From a checkpoint of a small sound classifier: activation gelu, widths [48, 96, 192].
Rows from block 11, named by matrix and row number. Rows with one number belong to one neuron. Each number is 128 + 32 x the weight over its row's rms, rounded and kept within 0 to 255. All counts start at 0. Numbers have three digits each. After the name is the row's rms in percent of the matrix's.
# fc1: MLP up (model.blocks.11.mlp.fc1.weight, 1152x192), inputs 0-47
# fc2: MLP down (model.blocks.11.mlp.fc2.weight, 192x1152, transposed), outputs 0-47
fc1.141 108:089110119092182130088103128153058093093137115133117121154110128088118072130171129140135080119157162208123099138187144135148098171107153133171145
fc2.141 126:138090125024057116113104160125075136082133156171136064153108119131150122133139124137124151169119086112090152087115184133112121181119114094153079
fc1.142 094:123095130225127149150100154111098150147122147103112136144118043094152137185155127094156125146146155147116149122107130143142100105113070167135156
fc2.142 085:083139089140126182103151111113206125175113125150117121143207099143118162120120091108089098125081144158125092081113099145150128097201119140137125
fc1.143 093:153090200080147172162086105118169137080119114126110107119168145167132133122173132172073127208136121127107166105183201092140131143147115161145085
fc2.143 074:122106170141109097131154104148106118122111107138080165120115078162148186144132168128207095121176104136148129153129127145180192092094153063114122
fc1.144 124:108146159116190192159134138119195067153159184124141117229088152201159153113116141120119121111167118165153109096105180119109090155131096093169098
fc2.144 142:182125108104209108150146117163129161139152165125140119126134098161110151155116115129172109115134144088156109094073094149154111128104141232094127
fc1.145 099:165126118201107098107110125150126098090155126148134136155150154150138139137126179072203190140139126126132114154155100117164090052108132114164141
fc2.145 113:131057135184165171084183121168098101204106141167102192135134104174095114187086153178128067172151094152176093132144112161163129074161108157097135
fc1.146 098:156080099104201114089158156080081119126109126127121064072212186103093128056141106162162175107132119139110064094127072111120079108132180103107157
fc2.146 099:123097085210128083139136126095129130163137115141129121138154163094126163175130120100143143125149084131168150183112110145094152110170116086120113
fc1.147 102:193107144109188082066151143126160127091105128107147045065157106132130115137168121145138095126180133138106094104130104150125121150140116125087136
fc2.147 104:092111107176150120187126120074148083161135084126150167138095143144140076126075093150172175099125133151168103156153098144112130052152180103097176
fc1.148 099:177104152072142130076106125124141122068134143118167140139176126111071155127093137112131134129067138114146071086163178106164142165086164118154096
fc2.148 086:144084118162145112178174119158089119183141139117170126187159109109127105146092096163118148126111102095150189157155112163153078128123119108125154
fc1.149 095:149111162182140077154134156145165103093102087140089121126140100083119093117155093099159126086179131097183149125173116120115093128096120091213160
fc2.149 100:165096164134158173092194140113105102162144114138134108154033158181103122140100096105092160124120160171143078118179116183146177122145100144120154
fc1.150 094:143138154158075131099104165131122118096150117121115127126131130120127074109106107102166118108181169120155156093140163106169101097063133151144106
fc2.150 087:140093152137137133130157117133069095123100140132088170142119121176173113116154158141136135156100113118117109191137066175159160101104096153120130
fc1.151 095:110124101130153117105143117180077179148123149156157099102113122121137130164131142129130131115149123088142063148236152149190148110130094146194112
fc2.151 092:071130182122101162078166049135191121141147134167159131114227110142127088118134128140160130041100118111166186139147162112151107125126147128188061
fc1.152 095:131117150128066137168163066149135189162207128149139095155119190110141092127135168132117106101174119173148178108114206087152203149146124078128109
fc2.152 096:127139157077099167130085113120142140109144157169151151160125121127125151144120104165138107141126193147144116097061051137130118136157153160117095
fc1.153 107:172119116102075113082152135184142167020148124162099147107156081111087148167131145179130161163118145086092128131166169124130107064109178126133155
fc2.153 123:174070115143144153113137103149104125141160103134124142100124157165108121114082092101103136136120153142196102124214095109141165119122089110129159
fc1.154 103:164090097132119155136153092135102175134148159151140145107155117169154127084186103165142152160155132078160107153115129160168132141044157124154114
fc2.154 099:181134157081126131120174148152111174130119158123105104129128083122139155163177191149148122138146131100134136106054096137158146144144106131138100
fc1.155 099:105117147134158172112146095187068166082160118166144105102122165114168197119084117053141153102176172107125088130144145116156107108132107166189082
fc2.155 093:086118113120071114141090100065172133105163098149112112075150141117102117090097117116113105089107191113176162133159143123108063144118160137168092
fc1.156 104:127130095116125151143157095156104158100168118187167181124127101147083123115154198116187122101131164130152151070209177126135106109081132142147113
fc2.156 101:106151138132092183138085147156124142145132092137120080109092135123083075079093118091107159089100169103130085092153128164067092146085173126116141
fc1.157 097:088106069139129178113183156114111155186059121171095183114149108127092106149177116128153160136055137171165057080170202156145103052117118119161098
fc2.157 095:143152142145178102150115047123150081118187102132111131130133126128183111137113096112123190135080104148125150086072087120117131086177161118074154
fc1.158 094:111132118122127107128125136163119144096170128138145155132081113121119088115168162138121118200121109178157121067115089121132101136114153140094142
fc2.158 093:172164052136158101195121148111093076140113119120102141081152115119161133105139114148142209163137161111125146126106137176094089139095082143112190
fc1.159 106:133068067092143083085118084129157144099166149144173145080121088115076204112132134207123125151123149133121139066136163177157117070121183151168126
fc2.159 126:137114103145156155151155082212107117175135147115145167113094120114158122102096110162161141139104121121104142131158148157156150089097067127095157
fc1.160 097:157149109129097127124111100151079124121130172118093084120117062132116103151115079128199131106111107091108171146191197200144083198107180162146115
fc2.160 080:104155153080113137125119106131136155161127126107118147091151088141087118104170113088156090150145136139143167107069129129148130140150067207093061
fc1.161 098:097060160136160139069123103119060075118118152116172189129089146157047144148170169133100127159139184109139145065138131146134136084104138132199138
fc2.161 067:104164134099109135160114093133070110111132133149108135119122087112122061125145206102128111158106157077153125112077140147139136117076086106123131
fc1.162 098:165084108111087134083171121149057096110104111203113142123140156100094153086146101107153131046133144090172101170124161097102084092038111172119157
fc2.162 092:154116181152144110135116109103122090096146124158155188109136142106143060104135095115156157115137158129079160166122117112083123149138126079081180
fc1.163 094:173127129125177084095100138105071112134125113129141132092174176127135144116163115128122101107093161089176063117114154137116084153098153116113113
fc2.163 096:131106076188143127142162123169111134158128130075165085143141140082087162158069118068173147122156178143152158071087067116144126113084114156147097
fc1.164 095:082132096100174106088139153173086127098133129099132174169110126201113125145112121186141164125127206155192129111194140102125142122113151167096124
fc2.164 081:116146157174157090131108126154125107117178131203102082050110146120137100105112170114101134150160100113117129148092088168160109127113164086130106
fc1.165 109:184089158109168123141109125096174113199144149088130123169211168145171098091129148117126066152133187065127134097119175148203082143091121089164135
fc2.165 109:161132101143170135138134121120119148164158182099126098132123111148105186152115104125163060106147132129126133074065098154147118126082101214114129
fc1.166 105:090146165141157168070091130166117134150136107166153163176076140128119094124178077118118152036127144083169106108142136109138176116125151111113090
fc2.166 122:093103174111121087176119171103151082090117117158095140091112151142150140120150111171173176083148133136170133142146179135093143074190156130140164
fc1.167 105:085092122129160150126130152073147100082145136138154145170143110097072135146168076086123153128148136162139175103142177135094075104115138160111109
fc2.167 105:137108092174194171107162133170160112156111159079148162097130148139159176106100102125119125127111151129167114110137093105134097058138077215078181
fc1.168 101:113151105138063151126197123196197060154171090105117165202134086107137131095158120116094150104150111111089154161151193117163107095205135120165122
fc2.168 102:152061125121142142103127141115097072112099136192105153179093135162094165164110119171142106090132127068199134136139124175138145103130152135126105
fc1.169 100:206102091143091080128093132119119139121152166151132105092184086172080115111128158153083112085160171079149075130141136114130118089173088144150113
fc2.169 094:095132096189156079117159120056092118192121100103091112116175137072115121149139122120174168162117129193114135202144166102162098126113128164109120
fc1.170 099:146106152143142135107161181128130174159069163162153134179085108171103113078151098164019145179145166120098074140128111156089102095134141147118088
fc2.170 093:135160149119130141145108090107118156124116061125186108101168078127114093177088121133088133120162119169149074136141120147132123143122149126180130
fc1.171 099:106067167117165159104128087135127082095121091114158191103109134116141137192163132165159185065115136102182078082179171138104135092171134190138114
fc2.171 098:133132135103126162114101135125132080082124149105128066176118120101125131139138106158180176157046103128165191089154199107123184106198161146123119
fc1.172 113:144101099159182151166165194132137123133186141120104122196100114130129090156119105187193103088113116123163118115170191206095116095144095083168138
fc2.172 130:124136102115197112086162142058155154154181106102095072153123137169125162177098115083108117133085122110143118148136104139158082123134124205156101
fc1.173 100:142135110140102141139164176110146188148120101196105139134158092105063131159123078094129139145161153157212145120188106103123126060163089126164130
fc2.173 113:107133139160155143130144103109173133183095113092088161099175147147144170169116157105150124114143127181176149155146144116165171113100137138153139
fc1.174 092:085100194142099098136168116139112137137124126055161126153116135138120107168137147130107100052121123161103119142153144133084127107087109189142090
fc2.174 084:103178195143120117126134060127135113074110121145102126131094151122115108075130180086144112120137109170112113088202188180144126143100181154147117
fc1.175 095:136112109154133142135167162094092130189196113142182135097146120108087108076158102191073163151140148107196088111147137098122121144101112123133122
fc2.175 104:157131165080144120135147164168096152074165131137168084151142139091179097153164077154170176145152132126119128162084129102116107181139096099090116
fc1.176 098:143074167174150137140120113113082107080073107146101084146076138100109181087130126110171119149152100089127104097115156161148083056106179173140135
fc2.176 080:140063133173120136117118076163164132102138093139130161096162094129177059167143082083175184156087175154176099096154094099139157101197081132158126
fc1.177 104:104143125124110210117096111129095136201139113121140143091078105157078193127126118142141104124080151104142081125161123102170103133166146156163096
fc2.177 104:117092170154134094116080142127144117083180115161106109128099147129142198165093122103131148134168114088152166175090109112112152104123140096139115
fc1.178 102:168072097122106105129140161161124110178070151158119151149115105141132137134171107075119136153095077093133145054113102124122117084126137140160143
fc2.178 095:171146117131138164141131097103135080176104120122114158136095177142106095115182136164138087120134161134100107104032074149124133101116153163105153
fc1.179 104:163107125125138156123160105104063163104103171159092136100146110106109160145146173142108081097083169193177136146189070156168121108146119061167147
fc2.179 099:089109104183197105156126119152163173184107138150153216082163119057074146117103162099095118070118150170112157129092081125130144105118109132123160
fc1.180 104:131095091156152106145190152074125114124143141173126155119078064163114115177126132127148153125098099143101149106169109119088151093137129073103171
fc2.180 105:089150116186105133103125072144177106175161109099206152068133138119136093133093132114093118122093148192120088142211115137131147106146077077090124
fc1.181 091:072095097172132187114097111147160113159108190165062102100118082104091136161156116102137183111126146167170115127129144106124123033186072132154148
fc2.181 082:100149148155152172126155090108196149172115095160100152108187089071091152116122132113149133118145204149092078101132141121146055105140131166142096
fc1.182 100:123108122135154123114168100165057121156118124158125104138092093154109053103111144103049139147139148113200069162101158156154089176067212170108138
fc2.182 074:185097190129087094141098179157112142107108147130120114139110149195168137134118139087110111154116060145203154115121103158094162140122137110142169
fc1.183 099:137068160121138125083085078130067072128165115137154142124209179131132131087122184176117147074148171096164097130172163125161117098112102174139074
fc2.183 074:172127102168160154185132131194137118118191109127161131163142138088153084156121074101125216143148120087135091119088131207130041146086120207137164
fc1.184 095:094175159118129137171179062153086142181213099097177067129175163131103116063138176131116164151144165086139138048116146134111139129120082165090111
fc2.184 082:167116166094121171119133141140160186099141090064143116121163079127092119160143150132168063137163197097138102111118129166155139102071158157123084
fc1.185 095:144166155132067103098148138139077146200146127140127145113128099149103128190121075194118240207116147080131182072145124112142128120148141109144117
fc2.185 085:106160124143135147111123126113113109128137176204200146089094054116106156126174080108155058148134137176100169187099157122142099111118148116120100
fc1.186 104:118100157116119176120126136092101121159137150147145091099090144110107140121171157094133201050092135128163102101105141145117142139134093199074101
fc2.186 092:093062153148096152127120113159103091126111138188105174132171100112158128100137158154144185160121170173174128106148119077161137110141182088165156
fc1.187 094:184135165130154118137118073113181073156089172120149161159106122095178140163079107077163160123173125143096191098135130130140199137132132149087164
fc2.187 102:149100129121158123090119093145151170139156120127104186176172082156151201161102147103139093126096148100178109105080076090149124135155155186163124
fc1.188 092:140095089109127103124140079155057105160107160156132150099083174096123141197122173093123144097170126148129080167195123067166085119121106174123145
fc2.188 087:131143148075127127145171111117164179150123129136126108131179173127112123126162156083148171046078098154150179141161177093103091189137124137152128
fc1.189 103:104093124064108153149113121136109100079093111094116092135124100118106151130126103118094154127172143184146165162125147091144129188150127127124126
fc2.189 113:173086142075113146122132177170100153100136131103118105169107089172144170150142095110195127135134070108152131137099170154150149160085109104139079
fc1.190 101:179065154127166115098117119089071144127146157140119098116164129175127137121163162132108162133085140086159110094134228094115043137099107087110200
fc2.190 093:121131146119140079120129154124141162137116123153075110088079116128125163099172143127194112161102093149136141146123167112097148178133179136181116
fc1.191 109:155136211107134133105154061121116145146158161117178122166097112149130148126163135124059084170104117109129136128117140106112181136105145106110103
fc2.191 117:144154168107127129145105100122145161119134111105192154101101149131108167148147176110080052105063188141167083085091077145104097181100104156092145
fc1.192 105:150177114085149099133093140126139078156119133166149124150145091114103125153151145150154125152099166097153095114134160173200166135121181089096145
fc2.192 105:128191104122112156112147072177157147136122145056179111107154116162145116166120119066166123159106157149070176141149161158124148086096045127079102
fc1.193 105:135126153135117114155208153201173144108121125128091166148169114115117067131174091083167179176173064127126068128189161123079122117148073091172129
fc2.193 111:097138143172111108188131092097175054163148131105112126104170154095141116139169154082166130115129150151156171119136134104157176127096094027139112
fc1.194 107:182143158119190141127141096090179149185121164157125122158107120160177137150159129140097097124177149123138052082142141129168094151156113058122061
fc2.194 106:136112089140129109150121126185123170138146116111091106141114093174116157136065095043138101126109159123158150037038093142133167125116148178139117
fc1.195 100:132095136128091149123130106122140090089173139128153131142104127119101192170149131135128123176142151144103156124159137141119058071155133173141128
fc2.195 100:152053102152151157149137133220105142101112156094117143148092146127170154127148131125108131075107139124141112130128058149137170112069064134090180
fc1.196 105:179084167162122133141098135123168135124060160088112153158126137193116081090164106120108121138178147143102165119160143121108145095108123193171126
fc2.196 105:098178103137150145108143135084126109158139108146152120103139086196069132154143193127082091113163137166110071138139106182191115148124145118218091
fc1.197 111:117075084131109116113103088103104115065199082111165151129092144151058174120140106145090103139163159163119156118149148169121120072132142139086131
fc2.197 124:163047116161129138139164106171166114138126135080107156144124139175160150151092111157150142082115129136197121130125092186127191059122102156086149
fc1.198 097:136121195171172134106133102157190111141140107148188139163109145148116119065130171114184111106117133154101095110116134114114092085078118148135129
fc2.198 088:192065062134164179131142178163153228170141177159097164098154101140120148169061109125134094122090200103202178118043072124156132111114114152125117
fc1.199 093:042139155127137175170063104094114103111126134096122186121181108091169104160141102119142120106116128173091118180165138129099149143117181167093112
fc2.199 095:137096147075069129104108142145090118068160124101119106157115099103198057104177133146130155175094091111089131118142216120097139161106123123151112
fc1.200 101:129131159155106177060149166142127186125132066162069131126142090186124139122177097122169161143129132161182118114123113079117122087156088134133141
fc2.200 108:090102166185117116154120111111139091178096120064088125088152152135142170170100158109146118131145123206178121182154118099170144128125127100174110